{
  "image_size": 32,
  "text_encoder_norm": "rmsnorm",
  "text_encoder_mlp_ratio": 4,
  "qk_norm": false,
  "experts_per_token": 2,
  "optimizer": "soap"
}
Rows from expert 24 of block 3 of the denoiser, named by matrix and row number. Rows with one number belong to one neuron. Each number is 500 + 40 x the weight over its row's rms, rounded and kept within 0 to 999. All counts start at 0. Numbers have three digits each. After the name is the row's rms in percent of the matrix's.
# up: expert up (model.blocks.3.mlp.up, 32x32x128), inputs 86-127
# down: expert down (model.blocks.3.mlp.down, 32x128x32, transposed), outputs 86-127
up.0 166:571573496466562575503540475462511508583496538505548521472520483559502506486534553515464486516508512450467441481502509478462464
down.0 154:483546494511483510535583490462514458503497520481536514523516571557561426480523494490459533417455509514498517453492503463490541
up.1 082:477495512501555512489520440467531513538567452580493481348565532583553548572466472509485496461508527470525488511479550446462502
down.1 073:518577451516515500462483549456527456511521539567527507495460449497443579542485451555493466506538541568515477513369522507484567
up.2 108:527437539473546449481522492468523518481505503501558541440491503537534435543480456523530508551509522461524525515523535381498523
down.2 109:505610534470543501528497497483561464491568510512578450515504551521495464513470519492508409511500495474500544381388504420464501
up.3 084:482513480543506516506487504507481518471490369510489556412491500511465550561502520493518519491441527513475503472469575453492501
down.3 093:480506523505538483504536528515586507445546509493506516460471548493524455517462525435559476485491555429541532496539471519486376
up.4 107:522465529456471427536444593476436495408444535531476575505483499433487441497493465529542478492521499530495558462525486508527507
down.4 098:485563486538522518536502456460473415554540580491509464543446540425479517493498458517551499476508521528510555476490545435487535
up.5 087:505502516494473482522519511464511488454524575519495481463501535469506542509560415564506469496498553541450536539561458504496518
down.5 087:532486526418517498539535538523534584474531486529536583512491484454462471498484520489510417529507518425553539503537542524525516
up.6 093:560518526565521525453459539438452438525550528563511442494517489429523482523472520411481475478495465507435517449504504530501536
down.6 099:458524537447483535472521549533544530522481488524521533444567433522479551533466520491534538536488531492511531508495509558553530
up.7 112:506525555521572546491488495541487499465475533462548477470468578474507438529515531485534490510443520475490519518535477459451504
down.7 103:426505471510477531526463470440460562552493533516493424493410462546476505450487463569517566575512470492506565474505493554491537
up.8 088:459439551569516523518549509412524562515483443576495519476477568508462517583506516569508492489492560446479432431600509508500527
down.8 091:503498506463472515543563430532477457478514493516491401487453549559521437415518475454527474501481551491520513500552488469489527
up.9 098:528571555501501473512457492405505562476465513566450512545471505545475553468550505502444596497531530549504509436545542488488505
down.9 096:426510519562482470546538495503564516446522520491531518468494481427561531541469546505558477470502519462572409494577476497461459
up.10 082:522456541448564426462505498517536500464538432475470491546468510560518526497458471510439559483489457547434497486528502467595510
down.10 096:452525485417461515516516490451487444479515584514489475490472500497494498537562456495494571479524488544462528437457596511497517
up.11 097:495498491508465457446561541504441505442434435478487476531432530468560467565535517576533473504473531522568549497531523487510486
down.11 081:462471507475461537515520481478463486532473499452538468519499513524488534520574471496492558492531430478463482438461498433412473
up.12 087:496417430611550535438499554546497517518430475537526479484460465475508452471565519509470554483408410525507561498501544481500480
down.12 096:457448521455517518524559521498483422508447550423488446507517553513478444472477474504448491481437549541454576463527496495510563
up.13 112:484491490457474506535490521532478524580505420503514540504520446532471617535480597427481522537510536453465545480467506417460508
down.13 114:506431488530484500475490557567504486493508468455452463512523472500507539507558539450475493503466520536513534454511537553426415
up.14 128:596585509464524486520521560542480491524548518488457496538520483557456516442492484466441546495475584514488517475556573464493485
down.14 129:526507508543510477523556471495497496488472539462497452580476509543553501440536493519428484533451474484398479460497488532463519
up.15 104:449465517508484496505444483506529494466520532535551449544481598481530478541527435551560432565450508425480516474512498433461513
down.15 081:473524499412523481514462465458546520534484492603427468504570467493415509450470558540546484487542554485460494456482557456512522
up.16 087:405527540459484556398615486487542505566526535476508511500480486491461486438468492502478481530531516534521532589431550507426485
down.16 110:468568504410501520453473492465484486461563441546512514524510551463471438482532494503531498455495524491539590527498469538474511
up.17 086:570527520518553418478471507475487501556540585508526491504470537481481525598471501504469537541486490581421475529482524431498499
down.17 104:568493451526450486563463525542475442554528477551490518478471520495492429489426517395448468420486577505502503459573478500567512
up.18 097:537573494487431469537517589511467509500562420408463540495530507537482550505468561455553542495490541464556441402507498525495533
down.18 078:475525500527509488514569556442471482458438510457435502506508493483484491485500461557499474481484499523529467513493436514426528
up.19 118:541473463524472487535483545574505463464510455491526533511506430490529458534439539456485469535479443540505515470491525522564495
down.19 099:490489514644447523474497449513504565507540492483501488498558510477502525504493518476482522492502525458564454578532529478464513
up.20 086:540489519465514476548463505535527500521550493533461492488452511498493521489502474531470509400530502535462488536570539428467450
down.20 091:503418562479496475519506488484535513564516496529517504515531578494491479436485502468520497462478505546548535505475455552424512
up.21 110:542473509465579443432493505494458553484493482521447502452415518480497539475495442542554504504478562478560542515545520443448563
down.21 112:443455543500550482518479552428458433483443518460467511530533473462523575512486505545503527479540459466521491475498465507427525
up.22 123:486453506477500490496576479500541546484600445501455454474481514470508545470417512515529470552445578484514472553549516488501503
down.22 139:465530512546526564460424509536468507475536547468453486486477563516530506493468546555529493469499498511546537528472490571445537
up.23 082:492522473503493489520503501507552515495555461452507453415554498589513571525460528532487445461461510481478512536500509460448462
down.23 069:460475500557516455459396469449456481502548500526542551436512470457504503474506514538469470512464496533533501502567508524438542
up.24 075:486509484512508574459531489489488474493497536511512462460563619474523452469484440556574480490458496577497522505510489501497541
down.24 081:508465497413503446439490524490446486471488475454422487493536378509461499516602512462540548531496523501510531516532575526456490
up.25 088:426391488556553467494520479605461423436464539501528457492468557466561496500547413460562571471482480411513529500486439447510483
down.25 083:501527514639510559484473489446498552412460528502526507549469597518502486532507518536454553469522453492560471507494509510482490
up.26 087:509572451497517479480502551498453530524506450478435491482491487638453520474537489465480548480494482410529465504469461511478476
down.26 135:522438498581475558464536506521568572521556511533494563491448459465458531485447568414514508504605554471441477504559464452487477
up.27 084:570485529406501482537449561574564518461444500486495522474501516567442546486494480467446455571532546546498569453547554474490449
down.27 065:459509461461513461469506514493472571516500465548486521563489525504578441514417442494446513497524538538427502453509425493530509
up.28 087:520562507497512485479510563512503518487522562482430550551517436559539480497390452486523465502493504486453499486534525537513480
down.28 085:537455466558549495522508534528484488508538498481516530585488537519504491509525488473549399542496517484486491544514524532538451
up.29 094:489543498523424503506458522459420510525533438515494472501476573517532506541546449549573473486460565491502485481489486472468528
down.29 094:552479485444492505514452445573510537529464541504501560499518480514508519515471500531492591559538540421500494581484471514540479
up.30 082:540501421491532542511515467440453559452498554560481493530486506480465494432516418516494560493528485490427524454486467479413529
down.30 075:445514472515504531532515493523489512567519425497429512505489467564458503482540519525533535573487439426450499497559579505532543
up.31 125:541439549469504484534486592448445528503453488516517557373461544509499474506501489509480524502444501521535493405521472528416533
down.31 111:465547458524476545464512471430441382497514488481519494554472524617502528522532447534483541484432551496517466487432514466478464